{
  "win_length": 400,
  "codebook_size": 256,
  "head_dim": 32,
  "moe": "soft",
  "num_experts": 16,
  "moe_every": 2,
  "expert_mlp_ratio": 1,
  "residual_init": "scaled_by_depth",
  "lr": 0.0011,
  "l1_shrink": 0.01,
  "ema_decay": 0.999
}
Rows from block 3, named by matrix and row number. Rows with one number belong to one attention dimension. Each number is 200 + 40 x the weight over its row's rms, rounded and kept within 0 to 999. All counts start at 0. After the name is the row's rms in percent of the matrix's.
# q: attention query (model.blocks.3.attn.q.weight, 256x256), inputs 0-127
# k: attention key (model.blocks.3.attn.k.weight, 256x256), inputs 0-127
q.51,087,208,199,207,204,255,227,212,186,151,193,199,223,245,278,199,192,173,222,189,190,212,200,196,204,325,187,172,199,137,200,109,215,201,174,204,143,121,201,173,163,200,200,185,192,180,192,150,204,84,115,165,270,244,277,175,177,197,260,205,214,256,212,210,220,228,247,261,211,212,154,129,201,262,210,163,148,194,192,199,198,202,217,217,199,274,204,171,271,216,201,129,252,192,166,206,173,238,208,158,199,218,186,243,224,194,199,261,244,220,263,176,149,278,187,246,201,246,203,206,187,240,192,202,237,226,197,203,202
k.51,096,188,229,196,201,188,204,199,193,227,190,243,150,196,238,189,114,196,176,196,231,186,197,322,252,238,287,187,204,221,174,256,214,314,160,181,240,238,119,200,159,235,195,181,249,197,269,190,249,196,212,203,215,229,178,201,193,178,197,178,239,224,175,347,187,187,267,175,191,258,202,202,197,192,186,176,220,184,177,197,218,204,197,107,204,165,171,129,130,82,113,153,202,235,228,256,194,195,247,133,207,144,219,200,231,174,180,191,185,198,242,203,285,210,179,205,160,67,197,233,153,188,167,194,195,212,110,141,200
q.52,094,192,205,209,153,172,184,154,191,258,209,187,189,217,127,198,197,232,191,239,153,180,176,185,138,268,272,196,254,200,153,154,286,198,198,193,201,199,183,237,172,190,223,99,165,263,179,146,210,198,284,218,164,195,200,203,128,171,201,233,183,65,202,201,197,201,199,179,225,187,216,101,196,168,211,182,201,183,78,247,226,202,129,176,141,260,189,179,200,199,189,200,191,198,240,203,189,259,196,238,181,199,215,202,223,198,191,211,200,207,170,182,95,184,129,193,179,220,325,190,274,180,171,213,260,191,190,256,200
k.52,102,202,190,190,182,337,256,213,219,227,200,201,231,228,210,197,194,191,174,197,179,194,218,277,215,159,205,178,186,188,193,187,307,209,323,201,179,112,349,200,274,233,243,203,206,217,135,176,162,210,204,190,181,199,189,193,200,207,212,190,185,213,282,184,216,191,166,196,256,238,307,192,199,187,255,224,145,191,246,201,161,201,196,270,227,196,170,209,203,234,232,214,154,230,185,201,221,205,218,182,224,309,221,178,103,112,189,217,202,203,256,86,175,242,152,159,266,217,154,169,175,174,221,197,203,204,201,314,193
q.53,103,139,139,208,193,209,194,206,203,192,190,206,207,156,179,205,170,189,192,177,199,223,78,248,222,232,195,193,207,188,104,216,220,246,175,185,142,191,198,137,233,130,217,196,168,202,210,151,196,195,142,175,226,234,214,186,230,189,212,264,167,196,201,194,200,261,154,195,154,199,185,174,224,253,199,208,197,172,155,187,200,216,227,130,225,241,193,190,214,249,204,130,168,191,229,270,104,265,184,231,200,211,62,100,201,278,192,154,221,201,225,232,209,248,186,140,199,146,95,218,106,180,249,252,260,201,202,182,232
k.53,107,196,220,239,96,208,174,200,172,207,179,206,195,46,208,172,192,188,160,167,183,161,209,205,146,209,164,201,170,181,206,201,200,228,149,259,177,117,199,179,197,229,186,172,186,202,197,260,201,151,196,207,124,203,204,213,180,101,197,234,197,134,192,220,245,195,269,183,177,97,200,152,168,199,171,138,234,178,252,165,178,144,156,102,213,201,171,155,198,142,98,158,148,189,190,198,200,202,148,209,207,289,159,232,207,315,166,136,100,198,193,199,199,194,145,203,178,62,260,260,198,210,200,169,261,182,113,147,209
q.54,092,107,193,236,199,238,168,206,205,206,178,188,145,126,205,199,190,91,146,190,187,170,165,213,188,209,187,176,154,219,183,236,285,214,199,201,216,201,195,223,234,188,203,223,199,241,142,207,223,90,154,152,204,166,195,308,117,170,194,210,233,201,201,252,229,246,192,158,155,200,229,179,194,231,183,199,175,127,122,248,147,205,196,158,200,203,120,140,197,213,212,183,203,202,160,261,142,201,256,190,221,201,174,247,224,252,165,272,226,295,171,202,195,218,139,181,156,200,205,206,212,164,198,204,176,173,173,122,186
k.54,099,204,198,206,192,218,194,104,190,203,204,243,205,151,154,201,189,162,184,177,168,196,199,235,204,119,199,198,179,204,227,196,200,191,281,184,212,169,232,155,176,216,196,164,127,211,194,198,186,171,199,200,57,211,244,182,211,184,200,226,207,198,131,189,189,198,234,214,201,193,272,194,170,180,123,177,216,150,238,215,180,194,122,213,163,216,189,207,202,171,157,127,175,218,227,197,151,201,167,198,192,178,250,231,252,224,199,161,173,227,164,170,219,252,206,222,190,168,202,264,181,196,199,237,193,208,196,249,246
q.55,101,182,156,231,171,226,139,279,201,325,191,231,178,183,187,131,208,188,88,221,153,181,125,200,192,203,291,177,208,201,200,197,253,415,146,157,200,265,161,199,206,185,202,146,141,220,199,211,203,198,214,203,200,204,196,169,154,178,202,197,213,184,222,202,222,231,169,170,198,205,170,147,258,168,190,183,148,180,197,206,207,190,204,163,227,157,200,175,161,188,190,158,170,181,199,221,207,328,240,176,195,251,184,198,174,257,215,213,236,244,234,193,203,205,187,193,254,166,189,129,292,198,201,214,248,200,202,254,201
k.55,110,200,208,205,143,185,267,175,208,141,182,224,232,209,235,297,219,198,197,199,198,246,170,232,136,188,238,175,169,144,210,200,212,134,201,165,212,151,226,199,217,166,188,209,203,230,78,187,116,201,185,134,179,146,180,205,230,259,209,255,167,207,187,191,142,189,231,200,209,194,283,182,212,189,202,203,199,124,223,201,183,188,294,156,197,236,90,262,153,198,201,99,145,201,195,240,212,197,190,144,196,259,225,214,158,317,181,127,189,189,183,92,202,200,154,201,212,210,165,202,187,185,225,216,199,143,202,240,202
q.56,102,323,93,195,180,209,147,219,192,271,180,194,239,185,190,199,247,301,195,237,147,204,201,190,128,202,198,200,196,252,221,202,187,208,262,141,202,208,282,211,196,196,235,190,198,238,247,249,167,231,232,198,200,169,144,251,160,184,211,189,201,172,200,242,182,142,192,103,248,189,199,187,178,226,236,203,205,198,202,109,203,198,199,214,237,182,208,203,192,158,187,96,174,210,250,186,244,253,215,202,200,202,108,203,212,225,223,130,196,198,200,144,332,222,200,200,211,159,262,200,189,198,223,223,204,237,195,262,213
k.56,102,185,201,308,165,234,217,211,208,181,216,195,160,215,212,196,265,313,223,197,203,154,247,242,202,207,209,188,199,184,196,185,234,181,245,171,151,190,185,220,212,143,216,204,201,172,127,192,185,267,97,202,202,237,203,288,245,231,232,198,183,199,225,196,246,255,162,209,211,198,231,166,320,175,215,182,153,159,199,216,194,202,198,273,243,202,133,151,187,210,202,188,179,211,230,204,200,210,208,169,160,314,246,207,203,233,212,220,192,270,60,186,133,199,206,224,251,224,218,155,232,175,206,208,223,114,206,231,150
q.57,098,195,218,192,202,148,200,193,205,160,190,189,271,156,156,205,198,231,194,191,273,231,192,117,236,234,116,261,202,182,210,211,226,113,201,218,105,148,177,131,209,234,122,203,212,100,202,220,155,199,132,202,349,223,197,190,147,294,202,256,211,223,180,198,170,208,153,311,215,150,206,151,209,231,230,201,147,197,186,204,198,201,180,208,223,316,191,217,212,212,205,213,214,170,196,317,256,170,137,109,152,200,87,194,146,232,125,202,216,200,269,209,118,180,204,201,155,207,175,196,163,236,201,194,264,219,202,229,208
k.57,098,199,193,201,308,128,64,201,170,217,114,195,189,137,201,202,193,169,237,198,218,187,133,203,203,210,196,243,220,204,178,199,243,218,245,213,163,199,210,194,201,247,189,255,196,231,240,204,203,182,265,182,197,273,185,200,190,129,184,205,283,115,177,270,219,202,218,189,122,179,133,203,208,200,201,143,234,193,208,190,194,253,205,150,197,176,235,189,204,176,111,190,218,210,194,115,194,157,186,216,202,160,157,185,206,173,178,172,255,199,200,200,201,191,201,140,158,97,216,228,205,139,177,127,100,265,205,120,199
q.58,100,194,193,220,172,182,222,237,191,201,198,204,190,225,245,202,215,214,146,202,193,195,202,205,191,196,187,153,199,204,300,239,213,152,252,216,162,121,286,207,202,181,192,239,288,201,167,97,265,218,202,206,198,205,137,247,230,203,197,139,214,210,140,202,242,148,237,199,202,249,205,276,220,256,244,218,200,259,212,145,195,221,195,212,201,147,199,201,187,200,203,209,201,255,262,155,305,141,176,211,203,159,185,96,196,205,309,211,200,202,210,197,237,281,181,201,149,184,88,169,159,196,202,363,147,211,260,189,165
k.58,100,208,194,207,203,213,142,185,123,170,191,214,233,160,157,251,169,201,197,186,154,130,174,71,198,133,204,200,183,160,195,168,196,149,206,186,234,251,200,139,193,194,262,161,176,207,204,218,219,220,222,298,209,200,156,217,199,161,193,220,243,164,178,215,205,214,195,237,208,205,177,181,223,200,199,193,312,214,211,198,233,200,117,209,194,228,177,196,102,171,202,212,130,190,272,202,200,200,215,293,164,194,137,134,273,211,232,195,177,241,177,213,220,163,198,311,212,92,239,176,274,257,202,195,204,194,199,153,201
q.59,098,199,153,230,201,208,186,141,181,352,150,191,200,194,192,197,193,214,183,143,173,194,145,163,135,179,194,191,198,188,233,191,217,281,173,173,199,201,174,214,200,188,204,230,202,247,285,232,287,169,216,177,193,212,116,188,239,178,198,254,158,201,219,224,285,166,250,177,167,228,255,195,171,238,215,198,206,133,205,195,194,200,279,205,173,198,209,198,194,198,232,205,224,201,210,181,174,213,215,199,234,161,235,279,390,202,185,220,219,205,126,196,192,191,196,216,209,204,199,272,215,305,199,211,189,198,206,211,256
k.59,096,199,177,221,182,184,264,308,260,155,228,191,191,171,175,187,197,173,222,200,194,183,208,148,179,187,245,177,201,186,197,194,171,196,198,198,239,161,163,204,186,202,257,126,190,215,141,146,309,197,201,193,204,206,194,39,202,234,254,198,174,209,288,175,256,229,185,269,224,212,229,238,212,204,262,218,109,200,199,216,205,195,192,244,159,200,124,240,154,204,214,182,190,192,224,235,70,199,295,124,213,232,209,207,196,149,201,213,199,115,200,120,220,177,191,229,200,276,154,195,188,157,238,201,295,138,213,207,183
q.60,099,188,197,206,186,197,206,202,202,200,168,217,199,197,238,203,169,194,200,51,147,163,99,190,203,206,195,184,191,224,200,311,210,204,187,154,334,193,264,189,317,183,177,216,200,321,201,202,260,200,179,205,200,223,199,199,266,223,188,183,240,203,89,201,235,193,191,199,141,252,296,208,182,206,266,220,219,193,156,145,209,253,240,255,238,197,154,199,229,335,194,135,199,176,175,228,199,149,200,199,287,201,196,169,192,165,199,212,176,195,157,196,177,187,200,192,196,213,140,292,196,238,192,202,193,163,209,152,200
k.60,100,222,208,204,203,149,181,67,232,199,141,243,189,198,323,189,162,188,149,180,184,203,215,174,185,198,204,273,110,230,200,207,255,97,176,197,249,211,214,199,197,343,176,195,206,183,200,179,207,65,235,226,205,238,185,128,182,116,229,218,198,190,198,208,152,184,182,227,200,216,231,251,248,229,198,188,224,182,146,182,210,184,108,151,188,196,194,199,142,178,212,200,232,143,217,183,191,185,90,199,184,192,140,218,252,200,236,186,227,176,257,221,239,249,199,264,153,187,354,199,106,200,164,228,199,153,216,184,207
q.61,098,180,197,195,276,201,122,279,198,202,241,230,247,142,177,198,155,212,88,161,182,169,200,284,198,257,224,197,119,261,196,200,200,236,210,277,210,246,174,215,229,150,167,254,201,197,172,183,167,245,222,198,200,244,125,268,192,174,230,258,187,208,194,222,192,228,206,225,254,249,194,204,194,193,200,179,203,195,210,184,198,243,262,135,197,128,204,181,199,174,202,187,180,223,201,256,121,183,217,168,198,268,181,186,185,252,203,192,149,197,286,209,215,143,191,200,212,161,197,190,206,82,182,202,176,247,218,184,199
k.61,100,268,258,207,42,182,199,233,233,266,198,175,241,192,162,235,200,192,204,134,216,157,207,142,205,198,203,186,63,134,209,207,204,188,187,173,181,157,195,152,173,188,196,167,134,236,151,187,204,283,198,179,147,206,162,255,209,225,257,203,207,189,174,180,234,189,214,284,207,208,231,259,199,179,130,198,210,187,241,205,252,185,188,212,181,196,199,234,201,196,203,168,191,174,229,194,187,204,330,192,175,210,177,207,123,203,200,132,176,205,174,197,215,201,198,218,204,205,216,241,157,198,256,249,164,233,174,250,181
q.62,099,185,165,216,119,185,201,189,189,190,213,199,181,260,179,198,189,195,204,257,186,200,199,242,190,186,152,177,245,284,247,233,224,141,268,172,292,201,287,243,190,204,200,246,214,213,210,231,268,200,264,289,197,218,190,176,309,210,213,205,192,195,207,189,191,172,178,202,283,211,205,196,179,90,206,310,279,205,224,200,192,81,80,269,197,159,199,199,193,160,221,262,198,234,213,194,241,99,215,217,131,139,221,201,190,187,235,202,118,160,105,202,204,206,147,287,194,173,213,191,268,199,138,229,200,199,181,132,209
k.62,095,200,150,135,142,185,184,202,201,218,220,167,312,194,225,290,222,206,212,177,199,210,203,116,202,136,209,159,149,145,179,150,196,148,194,190,196,172,221,243,211,200,202,205,203,168,99,200,282,199,146,225,149,138,208,191,201,230,198,244,256,202,198,163,221,203,174,229,162,204,202,167,212,154,223,213,204,236,222,203,193,198,232,263,180,232,138,199,226,222,201,222,176,207,214,223,254,260,214,133,199,200,198,203,195,132,265,217,215,230,201,208,235,173,195,247,199,229,124,199,178,246,298,191,246,224,153,284,171
q.63,087,166,194,222,151,67,173,221,205,203,150,290,265,196,227,222,192,204,203,169,215,206,198,199,203,213,197,204,189,209,234,201,166,143,223,198,165,104,194,123,192,203,195,225,224,209,202,156,177,270,195,293,199,245,191,208,208,267,220,200,160,206,202,227,236,201,135,308,197,135,114,238,239,168,214,204,198,200,177,188,175,215,308,200,211,171,184,203,146,142,106,169,203,88,272,276,263,231,189,147,194,201,193,182,203,173,143,196,195,180,349,267,232,271,138,189,196,235,91,175,81,198,223,108,208,201,228,245,197
k.63,094,200,202,177,240,176,184,223,169,241,157,196,199,152,200,238,222,204,203,194,220,169,259,193,218,203,172,83,201,142,189,202,240,244,173,222,207,164,195,198,253,113,186,202,200,232,202,208,161,169,203,122,242,231,225,334,231,187,234,174,247,198,218,231,197,115,256,172,196,189,144,260,84,190,218,188,220,165,197,209,187,233,184,219,217,249,206,192,197,197,249,209,254,184,286,107,154,145,155,190,176,200,166,268,201,228,201,160,212,196,218,184,204,195,196,216,205,140,221,202,217,170,175,163,98,203,207,188,198